python train.py --arch="unet" --model="spectrogram enhancement model" --dataset="drum patterns on synthesised drum kits" --train_examples=26041 --noise_aug=0.002 --n_mels=64 --hop_length=160 --input="log_mel" --win_length=400 --task="enhancement" --loss="charbonnier" --norm="batchnorm" --hidden_act="elu" --pixel_unshuffle=2 --widths=[64, 128, 192, 256] --blocks_per_level=3 --block="plain" --attention=false --upsampling="transposed_conv" --init="torch_default" --optimizer="muon" --muon_scale="original" --learning_rate=0.01 --momentum=0.85 --nesterov=true --orthogonalizer="polar_express" --adamw_lr_other_params=0.00073 --max_grad_norm=3.0 --gradient_noise=0.1 --max_steps=14000 --batch_size=192 --epochs=103.2 --lr_schedule="step" --warmup_steps=700 --weight_decay=0.06 --adamw_weight_decay_other_params=0.01
Rows from block 8 of a small spectrogram enhancement model, named by matrix and row number. Each number is 128 + 32 x the weight over its row's rms, rounded and kept within 0 to 255. All counts start at 0.
After each channel's rows are labels from the 100 clips, of 14976, where the channel reaches its highest value: "top examples" is what is common among them; "peak in band" is the frequency band that holds the peak. Only what is clearly more common there than usual is listed. The data: drum patterns on synthesised drum kits.
# conv: 3x3 conv (model.enc.2.2.conv.weight, 192x192x3x3, each kernel summed), inputs 96-191

conv.97 [159 121 178 177 106 159  39 176 132 160 144  95 143 137 134 142 127  90 133 123 149 133 102 153 129 159 113 121 108 121 112 144  86 107 194 115 106  78 118 149 111 147 143 157 136 121 108 153  87 126 166  89  47 167 145 138 101 183 145 162  70  54 133 169  91 144 145  72 142 136 131 136 143 133 140  71 140 172 111 155 157 117 126 100  87 204 123 187 162  84  95 179 160 170 130 170]
top examples: mains hum
peak in band: 250 to 500 Hz

conv.11 [110 157 137  83 147 124 102 126 159 128 142 140 114 177 102 140 222  99 130 124 127  66 177  99 156 133 180 189  98 171 134 152  73 144 132 121  86 189 144 152 158 138 154 125 154  90 135  85 141 109 152 158 121 108 148 163 212 106 126 127  54 159 105 174  93 143 114 115 112 150  95 162 131 200 129  97 133  37 126 134 142 123 127  97 112 150 122 135 132 155 131 166  99 153 125 116]
top examples: clipping; text has "clipped"
peak in band: 500 to 1000 Hz

conv.18 [ 87 173  94 170 129 125 134 151 152 107 153 136 116 125 101  93 126  76 126 140 119 136 135 112  60 139 156 136 170 142 129  94 112 157 167 143 124  96 133 138 167 105  91 171 145 142  78 121 118 143  77 102  58 126 141 100  93 137 138 148 198 140 163  95 136 125 100 101 113 156 143 127 150 136 127 193  62  85  96 141 151  99 159 133 126 110 125  76 117 121 202  74 102 169  98 105]
top examples: clipping; ride cymbal; text has "clipped"
peak in band: 500 to 1000 Hz; 1000 to 2000 Hz

conv.16 [ 77 100  62 197  90 190 118  78 110 106  96  91 150 138 119 119 166  95 135 188 157 136  93 148 140 133 176  94 141 136 129 112 120 133 166 134  87 154 126 140 154 133 145 192 159 113 122  92  91 208  65  94 163  89 140 123 123 104 120  85 176 101 111 103 157 148 154 151 114 148  83 136 107 163 165 119 145 109 141 106 130  89 151 150  98 143  96 122  87 148 127 118 145 117 184 105]
top examples: clipping; text has "clipped"
peak in band: 500 to 1000 Hz

conv.117 [132 127 156 133 131 106 133 187 116 138 147 134  79 106 130 172 147  94 151 160 157 174 112 148 120 102  69 134 103 171 132 148 128 125 153 173 102 109 144 162  92 113 142  73  88 139 145 121 124 107 159 157 100  88  72 143  79 123 105 124 142  53  94 103  93 104  66  74 155 101 184  94 135 133 118  74  84 121 120 129 118 145 159 112 169 173 116 123 128  96 133 125  99 170 110 187]
top examples: snare; reverberation; text has "room"; text has "reverberant"
peak in band: 500 to 1000 Hz

conv.139 [143 169 118  80 160 124 125 139 170 127 105 132 108  93 154 133 169 137 145 129 107 102 126  99 106 216 100 160  99 116  95 132 153 135 108 138 134 115 151 117 104 103 122  96 156 108 119  74 138 149 113 106 130  87  84 112 152 192  72 188 143 124 133 172 147  88 187 116 148 140 190 150 196 102  94 127 102 145 135 111 156 119 120  93 130 175 142 165 101 101 101  72 156  97  91 109]
top examples: muffled (low-pass); rumble; mains hum
peak in band: 0 to 250 Hz

conv.144 [138 121 154  87 112  82 178 121 122  71 123 115  45 200  66 104 143 132 123 168 119  88 119 134 168 127 152 128 114 120 163 111 114 120  76 123 106 154 147 148 153 148 123 169 132 119 158 154 119  68  63 161 146 153 124 128 138 156 135 132 176 130 127 114 113 141 168 139 107 121 107 117 116 156 106 102  81 148 113  67  71 140  52 104 145 150 128  39 151 133 126 136 163 172  62 187]
top examples: thin (high-pass); pink noise; white noise
peak in band: 1000 to 2000 Hz

conv.27 [168 107 126  82 163 170 132 185 130 133 182 103  98 100 116 164 147  48  95 150 157 112 147  78 113 137  68 120 129 155 151 123 143 126 155 136 128 160 120 190 159 112 127  99 108 140 100 121 147  93 189  87 132  73  99 162 196 133  98 106 152 142 168 123 108 138 107 123 131 167 117  96  95 127  96  42  76 101  92  57 121 160 129 149 152 103 155  76 175  46 105  91 136 190 181  86]
top examples: tempo: 90 to 100 bpm
peak in band: 4000 to 8000 Hz

conv.160 [ 62 112 102  95 142 129 147  92 112 143  98  90 169 143 145 155 150 158 167 220 130 119 144  91 158  72 117 144 116 198 126 117 186 145 121 161 116  88  59  77 164 114 136 124 105 143  88 105  91 144 176 142 194 123 124 102 139 133  73 153 106 147 125 175 121 115 146  98 107 139  76 133 143 126 155 163 110 105 145 103 141 110 232 128 139 165 134 120 107 229 144 109 146 116 187 110]
top examples: clipping; text has "clipped"
peak in band: 4000 to 8000 Hz

conv.1 [118 130 144  97 171 133 149 126  67 108 146 129 145 137 125 144 117 124 207 136 113 142  89 109 165 111 185 113 134 137 104  89  99 140 134  73  81 109 124 137 138 125  92 124  96 161  81 115 118 112 143 135 133 114 188 137 108 121 236 136  90 134 143 101 215 113  93 197 133 115 101 160 167  76 126 125 126 156 202 125  85 113 151 132 102  92 147 102  96 196 117  73  78 148 153 118]
top examples: thin (high-pass)
peak in band: 250 to 500 Hz; 0 to 250 Hz

conv.46 [101 104 118 134  99 244 112  90 129 135  87 103 132 129 109 115 104  96  73  81  95 143  81 151 142 202 119  94 161 132 119 150 143 143 184 137 158 114 135 118 123 148 147 146 119 145 145 131  99 119 104 122 141 134 163 159 169 144 179 134 154 147 126 193  85 179  88 128 158 160 122  91 123 121 144 121 152 152 111 155 115 115  90 134  58 118 114 147 105  73  80 160 123 128  92 169]
top examples: thin (high-pass); white noise; pink noise
peak in band: 1000 to 2000 Hz; 500 to 1000 Hz

conv.53 [154 129  96  92 162 114  54 161 125 130 131 186 110  99  69 154  48  98 115 111 148 152 119 100  61 140 148 167 131 137 130 190 118 153 186 130  87 171 127 165 154 106 163 100 107 150  98 154 136 129 134 127 134  89 126 101 123 158 188 115 173 157 137 131 113 181 149 145 142 123 123 119 148 145  71 119 132 113 143 132 152 159  95 161 143 110 172 133 136 163  99  74 132 171  81 155]
top examples: thin (high-pass); white noise
peak in band: 1000 to 2000 Hz

conv.191 [139 128 155 127 181 137 174 126 111 106 130 158 103 171 123 163 189 123 127 166 138 121  82 143  91 136 130 154 141 137 108 174 146  90  75 128  81 153 114 135 109 130 130 115  81 142 101 145  88 122  69 113 220 112 122 114  87  98 118 113 158 112 162 138 132 168  89 153  90 114 112  80 122 188 181  87 109 144  95  74 133  94 154 128 135 135 135  65 176 100 149  86 137 156 122 163]
top examples: rimshot; crash cymbal
peak in band: 4000 to 8000 Hz

conv.122 [ 84  95  89  98 108  74 155 146  83  99 154 104  90 159 140 116 130 143 132 156 120 126 139 124 136  85 118 108 143 136 108 145 111 129 104  76 113  30 179 110  87  56 132  99  74 115 115  89 146 104 138 154 126 167 212 124 103 116 201 142 166 187 149  61 215 121 110 203 104 126 110 140 170 154 115 121 147 144 162  89 139 111 125 143 142 105  72 119 121 154 151  87  54 130 121  94]
top examples: thin (high-pass); one drop
peak in band: 250 to 500 Hz; 1000 to 2000 Hz

conv.135 [141 149 145 174 127 109 121 182 182 148 165 142 127 105 127  97 119  97 119  93 153 130 125 241 133 144 127 109 149  73 149 106 124 110 100 186 104 132 131  95  70  75 127 132 188 195 110 152 101 176 141 109 135 165 140 142  89 165  67 130 100 229 117 136 163 183 154 141 134 150 137 163 101 141 102 123  98 113  91  84 116 115 105 122 124  82 139 154 123 128  85 143 190 120  79 130]
top examples: muffled (low-pass)
peak in band: 500 to 1000 Hz

conv.93 [155  81  46 127 154 120 119 178 132 129 144 119 140 130 109 150  70 107 132 174 164  95 128 115  75 133 117  93  80  86 128 123 136 100 104 136  88  69 163 158  95 106 145  97 134 117 116 135 161 155 134 165 111  83 136 109 119 117  97 173  97  79 105 133 101 125 196  94 124 137 116 119 133 114 130 136 138  69 163 147 117 148 167 102  98 105  94 142 105 166 121 130 169 161 155 151]
top examples: thin (high-pass); white noise; pink noise
peak in band: 500 to 1000 Hz

conv.83 [161 116 158 134 127 140 104 124 105 182  74 181 133  90 139  89 131 119 164 115 127 125 177 119 177  91  97  98 134 137 128 132 143  90 132 150 120  76 130 146 167 127 146 213  79 107 113 170 169  85 144 125 121 110 131 135 113  38 203 127 122 127 121 113  94 116 150 153 109 112 159 150 123 182 180  72  85 124 118 178 157 141 165 118 138 105 151 111 101 108 121 149 180 203 112 143]
top examples: thin (high-pass); text has "noise"; rumble
peak in band: 1000 to 2000 Hz

conv.79 [146 123 177 182 186 113 117 117 155 130 116  61 122  74 147 163 157 114 163 106 127 124  92 107  91  86 111 151  74 190 123 114 138  98 168 154 182 121 121 126 130 135 164 147 148 167 104  99  83 105 138 124 115 106 123 128 154 127  93 112  57 116 124 114  98 139 102  82 106  88 153 115 191 150 162 132 127 125 163  95 126 120 130 122  63 101  90 154 114 149  79 135 142 183 133  79]
top examples: snare
peak in band: 2000 to 4000 Hz

conv.159 [122 182 159 114 152 114 140 149  91  63 140 137  83  87  81 123 101 120 121 138  65 128 113 182 158 117 157 114 120 110 145 132  73  96  61  90 133 119 121 144 111 106  99 131 105 110  52 122  95 126  87  39 109 159 130 123 123 128 112 126 114 126 139 123 108 131 125 213 115 196 118 127 142  87  92  93  78 144 151 118 126 128 139 118 205 177 204  73 167  79  98 121 119 143  82 144]
top examples: mains hum
peak in band: 250 to 500 Hz

conv.98 [107 136 155 156 122 134 119  86 141 105 149 136  98  90 113  99 138 116 107 125 132 110 172 200 108 153 105  99 130 136  82  95 138 151 154  97 121 142 101 140 142 155 137 139 126 149  37  88 132 118 119 126 105 161 157 142 133 135 164 182 126 128 101 141 100 137 127 137 146 180 131 173 130  92 120 142  86  89  84  40 134  93 108 142 104 118 106 122 112 203 151  62 168  90  96 117]
top examples: clipping; text has "clipped"
peak in band: 1000 to 2000 Hz

conv.138 [181  70 127 155 119 102 168  99 130 111 125 107 110 120 109  73 165 103 157 112 126 138 127  70 127 146 124 149 184 117 138  65 174 147 109 172 144 130  87  71 106 126 136 159  90 144 116 141 121 107 149 101 154 155  38  89 156 152 146 117 136 112 111 135  85 137 115 155  96 107 105  58 141  83  62 109  93 154  92 217 141 114 165  89 143 150 170 148 189 154 119 163 173 130 118 132]
top examples: mains hum; crash cymbal; clipping; text has "clipped"
peak in band: 250 to 500 Hz

conv.37 [113 124  99 162 123 111  97 174 106 116 134 146 103 107 164 117 110 116 153 119 108 137 123 127 102 153 198 153 105 124 183 113  65 117 151 158 115 141 102 128 134 107 100 194 172  96 169 123 127 186 140  24 108 126  57 162 115 139 101 163 136 158 113 110 217  89  57 204 160 127 110  55 158 158 134 136 145 149 133 133 170 128 115  84 120  50 158  50 116 138 137 103 153 133  69  64]
top examples: muffled (low-pass)
peak in band: 1000 to 2000 Hz

conv.81 [ 53 158 132  87 107  92 181 127 148 141 101 143 124 167 126 110 130 151 149 159 113 103  96 110  99  97 165 156 133 118 137  90 163  88 139 173  99 103 210 127 125 135 137 142 112 129 141 154  79 149 127 198 107 143  91  68 129  65  64  77 171 152 132 127 100 188 128 122 118 107 186 151  96  90 108 116  90  85 122  71  98  89  82 104 118 130  63 130 160 119 109 141  93 138 129 155]
top examples: rimshot; tempo: 80 to 90 bpm
peak in band: 500 to 1000 Hz